python train.py --horizontal_flip=false --tokenizer="char" --vocab_size=30 --arch="convnext_v2" --mlp_ratio=2 --inner_norm=false --depths=[16] --init="trunc_normal_002" --residual_init="none" --optimizer="normuon" --learning_rate=0.0063 --momentum=0.95 --orthogonalizer="polar_express" --epochs=23.2 --adamw_weight_decay_other_params=0.05
Rows from block 2 of a small CTC image transcriber, named by matrix and row number. Rows with one number belong to one neuron. Each number is 500 + 50 x the weight over its row's rms, rounded and kept within 0 to 999. All counts start at 0. Numbers have three digits each.
After each neuron's rows are labels from the 100 images, of 14976, where the neuron reaches its largest size: "strongest on" is what is common among them. Only what is clearly more common there than usual is listed. The data: short English words printed on busy colour backdrops.
# gate: MLP gate (model.blocks.2.mlp.gate.weight, 160x80), inputs 0-79
# fc1: MLP up (model.blocks.2.mlp.fc1.weight, 160x80), inputs 0-79
# fc2: MLP down (model.blocks.2.mlp.fc2.weight, 80x160, transposed), outputs 0-79

gate.79:522495568523559600397432517476479549504526533495548523533556562503495502551445527499490555491593400484541532437490469442512474435489513543479499483500392560572432401496469544534534564506559429497524449424357447537451514472570482430537515494
fc1.79:529500512367532539496555495475428516551532482395498524471524529480467505467436493611527466545566510539432482443558514538466520498547445500374506497478429495507545528567540506639485531503434489436584482472438460500566548459519495449460622548
fc2.79:536367588491504487504445509445430484502491494432460552557579463480441496442579527468507519586522529504390508519536474492560552489528513532449480528471471468545566453478576476406497498385528525492467575601557541507471561530584541501464606499
strongest on: the letter e

gate.83:443548545534464536434525478511568503490553508690488444474510412530492503481458505507459567507531590533558538451491453513465470414516495506597512498452573531503552399517534462589495443441503563420426522407490473488459485486531436453551505543
fc1.83:465497436489479462489575471470467528530590518506531513489464588575564453470569577514539568513537562584541526470468573481467417509401476519470507592541528395501447480490484506484432455550420502478388528535541507585413487397493513524513420477
fc2.83:445497474435441457457562516522529485580509559567563562508447575498457487533570535570505497509498477541462521557563587535537596520530572540518505535489564583488518547561568448439452488529606527430393416537434420501520513436478561526486564524
strongest on: the letter h

gate.93:508506559482548524411519471470502477461478519483490425456447516605478447535478522428465535441454503512451487567508509521444496551461529449501461525416498593422626471463521519613558523505554511479402577492444607491464506564463477491566438609
fc1.93:523472469505568524478583481468555556419495526548510484453486512455448471493491506393455460467468532536496488534486552442438525526562507437498471519523466609467629546507590480511604495555411456418431588488446603539512570506461502526545409496
fc2.93:432488491547504487511426537562580559504523463536556518559524432509460516525490498442530575521500411495483533525479467488544583460528452361478432456526523533403393486515470526503548378514564542525576528445577555504509458471492496366559495494
strongest on: the letter e

gate.71:405485564493543485440528521500506482482610556530560531548496459514504534461519479477567456402467451511515487513615554506463483474523451501476500504506486537541423584540506479524442531480496489499528494572547462540439439383440570562427317473
fc1.71:470421534533530511558550416571612491530527543474507557526457471477500491382591539447463466486499454545535532533535468526428419450489478523431510539450535489553544589546493510509500575486491514505492499574493454402409591452411523574439436440
fc2.71:500550433466462494451534404479516551543460485449506465420541582508482445486490533663368441530487530603534519512477477439484459514529593537593554442409430543573472533538488521557480479480558436469484490452515545522501543499472554471555471519
strongest on: the letter w

gate.131:525449477476436560509446371553497552471529491530564414475531616388482462515533522368538482579499558413521492542461508469444497473509479473575491481451480496470552512545531462494579474513420489482452570533546540579483549481545509595441521439
fc1.131:571503493466508513423503508523555470503475496525529506453395498573494510570471487453508534495503529499509424503455474552525408632470484549460485498461494586399573584416515424544455503404609520574490447475448535446424485527479602518567514519
fc2.131:554511586514522508563433450424560560581470418519589557500475420417560510455506413478507507529435482516552468524487394601484500495508518489508511469469475470460458494509547495392632478475490557430513519461397499569557547516561476500498465455
strongest on: the letter r

gate.21:482584487496544493575525526560449452530485522502399485530506467503408495458416484418505440446448613491535412476477493486374491589511488504544556553496507512472566492448541546542566530474588561442478530559608580420527441444511496481502529492
fc1.21:564488561552482503589554443476467444412592571549484478513506563404552509446453516471405556464436462491544508529591496441524519452472500547466469510503542573462457641439474527469608474502502407463570515485476440585510503478460491536479475531
fc2.21:500435470451478527377473492579451505474504502487444453539542494472444583486521532488474547453514574445393510553516502590462524496507530530502564544508557497521495553352517467608611509519484493465445500469395489513516487391482454575545558468
strongest on: the letter y; the letter w

gate.56:464497555485566490421453494554486529484529534440498411469454463498558401363528504468506485458532581535517523465475491436484553549508461462465528462476492459459589576514602533592460381505498529452441518581506607491503521540515436549551579474
fc1.56:416511505513515371482519446522613474490465499547481521471567583435510547459561488541550472489458430558480476570441545471479477427503520389504495421515435433579477460498441622485604447503561473483540555596558518500457515523522517481478479524
fc2.56:507564469548566443592498542558445552439420468549421548534518463528450441497517510576548518530454467520577566503512597474560455490542501575467523493458413424564521515467590418383548516480461552477477530490549476468453554452568420476485540455
strongest on: the letter e

gate.121:602524556446529482502584541556531506546487491512505478508525558572546433569500483456438397541426414453480549486509553475537455449453331555509513501557563457425564523544576531468494499435448471446454507495441500540549557555446485466548548470
fc1.121:445500438507554480451436507468515513552463540564413504462381414391452591460515525493471493505498472457579501503470562518544535530565537535541536536556489502581469377495439491541485500514486505474587586528455485544468495438646466490542437476
fc2.121:559522497493518517457553550396477476440520496480459490442524498501620447425599521572497431417520577485463557469517458385607538599503611500519481499529517481601534513551564532522524526513427444464536515571545520540480527531522499531575494471
strongest on: the letter e; the letter c; the letter k

gate.124:503510440617455503511564500545431560513571544602437442502523520535447494466449427549446515420445452534437413519500501459514539405488495531607514511504556528449593495401561454470433457562521481449460537544497554472530498472536538598512548530
fc1.124:434461559451456624489550499489604461454545437451509574481583482449431428459419509526540494581549574507406466488432589594424602528455462477444485456474491501499500489510502551462554554478538481539526472495448501545506457544475518411540526468
fc2.124:382499511459540496496435481388528540481501421534423500533461603549510430505504506575486519521581598538611466564518480426494522506468541518480500421569500489460508525602472510516528586548472411493516411493440606488479527477455491508474451554
strongest on: the letter e

gate.5:478518530492521514501535496452478427445500502461539486570547543492464521512535447587499625503506487555531446467401518420537519587529478567429490563499531541474530585521481577584521501387515415435485461419569428576517439499483419405512532496
fc1.5:537497553483496482449513541430402524453450465455570514400473508474423584525485513537542487525490507536591622501490473496505449475472523520491494493480380537591557492561495517560553419543538456559559537512480468476392464571467554486440439389
fc2.5:425518484523514586446423515484496402419512496557555407558496528473437547458529486501446472546515529529512562491580522517570442468542431533425439509466506539490502359608526544498530463502415464553638574543558464481502477518524534510536499482
strongest on: the letter y

gate.7:508494585452448560461512496513570635497495519551436491456470531507518539430542479406426447476521483452546563437425512470560499551472483466458512477595682527445544411503455490465456552547487515490478570542490471493525535507429468459570515458
fc1.7:458496482471518511489522554454427554528529505498557479537452524510464492528439495451528527450496509510512557529411584495543495508467455571602553420423498590449548406467586461478469475573478584481548412441540561462503529378487470431607560459
fc2.7:505557515474474565481505451485527398546492605526547484494429510513494500627532483503488506531502475489561524462479560491567489531467604484537597522585510597577455413461477555553519544541472385434510515546524501593410517498555497416554497541
strongest on: the letter r

gate.107:560551510504381508554575501551576473492510497486533550520539496404399502560532480499538443475510507513418439535468445442495431485448418464530441518459421539484442386555530533513560491534461523506416447598533550483571523435523459524586539559
fc1.107:500419484493499517486436564527534489496489499491514527414578525611478593582596554474530414531522410515458479501468530523568459443556524422432452563486408475423498552575516548573542418464470432525459538500477528420522497463449459459572530466
fc2.107:569580458455499537487559518434482487456465487496521556584389436517468550484550500478572431502540442556534563506506503546448513413564576487525488502376456526551491553490495551499524509496490580567379588535464459558481441417487576427509526492
strongest on: the letter f

gate.25:522569446571556623550433455414571557509514509431520493510554550433485491447564478466540493479487536491508505492452515581521622475506460526486551541457485513584420474522438515479450438487464468448406452508359526481502548496554505445574434511
fc1.25:565525544563421492537528495549561509494453486395502544483550544463530496444541436478505475546591526497507597457497581457383576487475404466472493513529538519527413468554427468398406509463452564515520544468423454481451502582571531533551496527
fc2.25:487486423446553531520522449579417482422564397436485482522521490462475476510456470546397434499496535418518530458564542497533569455535494476463510528458509561475606474549447530549378422465556485529411484511534542442389505527529584498524527448
strongest on: the letter r; small letters

gate.85:479428472497485561496514466564499430499547466387472428542369450491470470456476479574491513505444528498514520435568552512517613495527524492519578470516429569560596503403567545618558446503459506518571546506500503503443536480515506443464428560
fc1.85:512535522440509454518471565452491533433451535567481584457636480537415506508572480525499500543550499502464479589501497449523413532487497447507443470395596459453446458523448475383496553501572468511438480475500591496609534525495480539474590454
fc2.85:498505384472531510606515559498454568445472460446443516470504491539577483427512495575479537456534471508556510469646540468482502558477603449494500568454474442428532512578444478479453502507413494503478482547511410472410428513488512522443483612
strongest on: the letter e

gate.27:510471530507481528550551520487525495442496501530523451548462567489451486450419533558636429379497518466522497518552520480436499508498492412627572482540518440563465362536433507546433602492508492470511467493485547519487519368476514519475462549
fc1.27:520393502464487491509419482493400454493529511525529545561571443531546530526506576468443549538487423493535496532555508440521485464429428557448493491504577493510626548615462459517464474515542563498524559450491459549454585544439413441477427415
fc2.27:492615488471539481553541400439518581435509539403529441514480426458547456457476555548512474498491537449455602518491409527515458474489466487495472550407428495608476598460490504505528453460406413498419545532535493473484474524472543469499590450
strongest on: the letter w; the letter o

gate.132:515401439395568528531475457511397472427474432524562473539477567456615556454462556553564526417566539532430476506526494524492556511500504512512446512580450468449499432552459544464408554512555566494398539461497501508480526551463549545533531561
fc1.132:572496487465559486575522487481447398480604506501517490453495547416597563509464498538508490481600483500507482466523461459459439505486532438582433534389466583578465472469561524483451503486567482515520470459554570446399581540556469419580468509
fc2.132:477439538491651509560497467471554513419410472422505470493491428460510553481502518504477534537504496512565484585579550554485532473485536493442629491445531472512474536484525580445516473506453470467479591559511510508379525439555479609437576519
strongest on: the letter r; capitals

gate.42:522531560535487476573493473468512478455480562424429536525461459454534456496552553506360389470496513469591560522496565527529551452425439522636571526529529539548480558510528522474438527419520506444495525495512429542529487486432537505517358499
fc1.42:524543465430440549527494524403518455536473466549524443537572482610506478603457468460525599545511518523502464441463449430513485530467580464466378359473520505509497521539583479547563537572486503476489476575476490580481494574446477433479558502
fc2.42:516498600432500460593558506448469543608428493530563433455542443597409536499450488417625498482497436468495487459501460504455520545438462497457493499440563495441444505486423515511565491535508464504506490502581592401578455542500434492491473498
strongest on: the letter w; the letter m

gate.14:487490527510583511485510558521498517571418547480473422536422427516441502523452424474511462505522515518468478471413602463497504426497493462444445534503461529472453417538507574534545553432502523491396520504497549401528577517650573433484543582
fc1.14:475474489515425415498495410423548520506509459520479546480503475547472518602540490505509488480467456537616551565479365463653541483476568533446565473502423499469463554463523543552399499509562482521514494466514423506424566521534519424501533558
fc2.14:422468473591369576448495480465450425473485495537547477469457510441529548457494496557409436455489519565506501515519486546464460562539508475459536403379448493518492514479426568549503514491473476443489580506436542496444598463435556526542556602
strongest on: the letter y; the letter b; the letter x

gate.133:411554505476459470441436489482499517366384519589526471524562509461467489582520564544453416466495488525500590499594543571526506500570464478543535485485441528556477555508440580506529410464546445475519574479499491535543503411458537502559406504
fc1.133:653530563498536472463508433612499544453531545467428492464486458478533550557528477492501454456462475462553447484528535504400554539540416452399498536504591469489496508480458542516406582433553462503586501502463532448521514450455557594475429522
fc2.133:566529421421524597473511537534515489506513591494475471501498495404573452513539517587513568483436590564528537509485557525507550468536470592469490552543500515446564564520527512466533359486563493520539527379518519491480556513501523515577632490
strongest on: the letter h

gate.114:536628549410429537560505595486624518471500514510515497554553498464400544541529470550593435514452456588516502532480476529487478516492479437533499493534441461544431465525397568530447514473489490525461489458444423424505398444581463514503504474
fc1.114:452573592523496463517491579463484418456472437525448465503444524461524568413516498554456548499511542597623541512473503460603399509479522513468449497512429496441399423414581508496505425400524509539574531523512533529513551523550520490457502512
fc2.114:524483514559406458508416476449582482489468468452544571471504512505502451418468515518456542512535425509515549514469557450561483506431400521465406420533507527567564475502565427521567528495603480567535524597591507582590546471560551539507488460
strongest on: the letter y; the letter x

gate.68:489562492465555481484574605471638530486481522454513443518487496468498477520547415640443400515473527532542373440547484589475463519533464434485460495560477557464468481497578469521542525537538578476505416526502425482540506476484446532571478455
fc1.68:481531459475523574449494555430505496474538473570546495482489468460490399487446510522432526507489447621448471550522602506533452484522464391491496421566603553569508550498463448519565534570489518468484555423474434513545522496405480410577547573
fc2.68:605424439495474519491463475554461468487426511534408520419498514523464541528493521478424444541473474420525379466420464572450420448505502609462581557475572531423579484518484505466467542513550529527473495492588567485400481508445467451458501474
strongest on: the letter e

gate.8:544636521417520437502360540529561517540553447459562536562545540487400542464482522527511476517496483560491523541489523471570497456489500507602502433476380513451507468549509517473549419475553549446448505469402526508572473459572429497511521448
fc1.8:492524491459484492490536543530552511525479575494451544468566458578489451501568465430599503544487490494450463499510562604469437385462428532595539495570530440468487475555449570513456422389477535506466412451529570468548514462571535457465470598
fc2.8:521542413465518477512438419462567449445552506529572519545505473442524493460513467485526461530434527453557541391430433513447650424466528458412509527402508558535543479507469465500440631529491537452464500533534501503529451564550442481491522426
strongest on: the letter y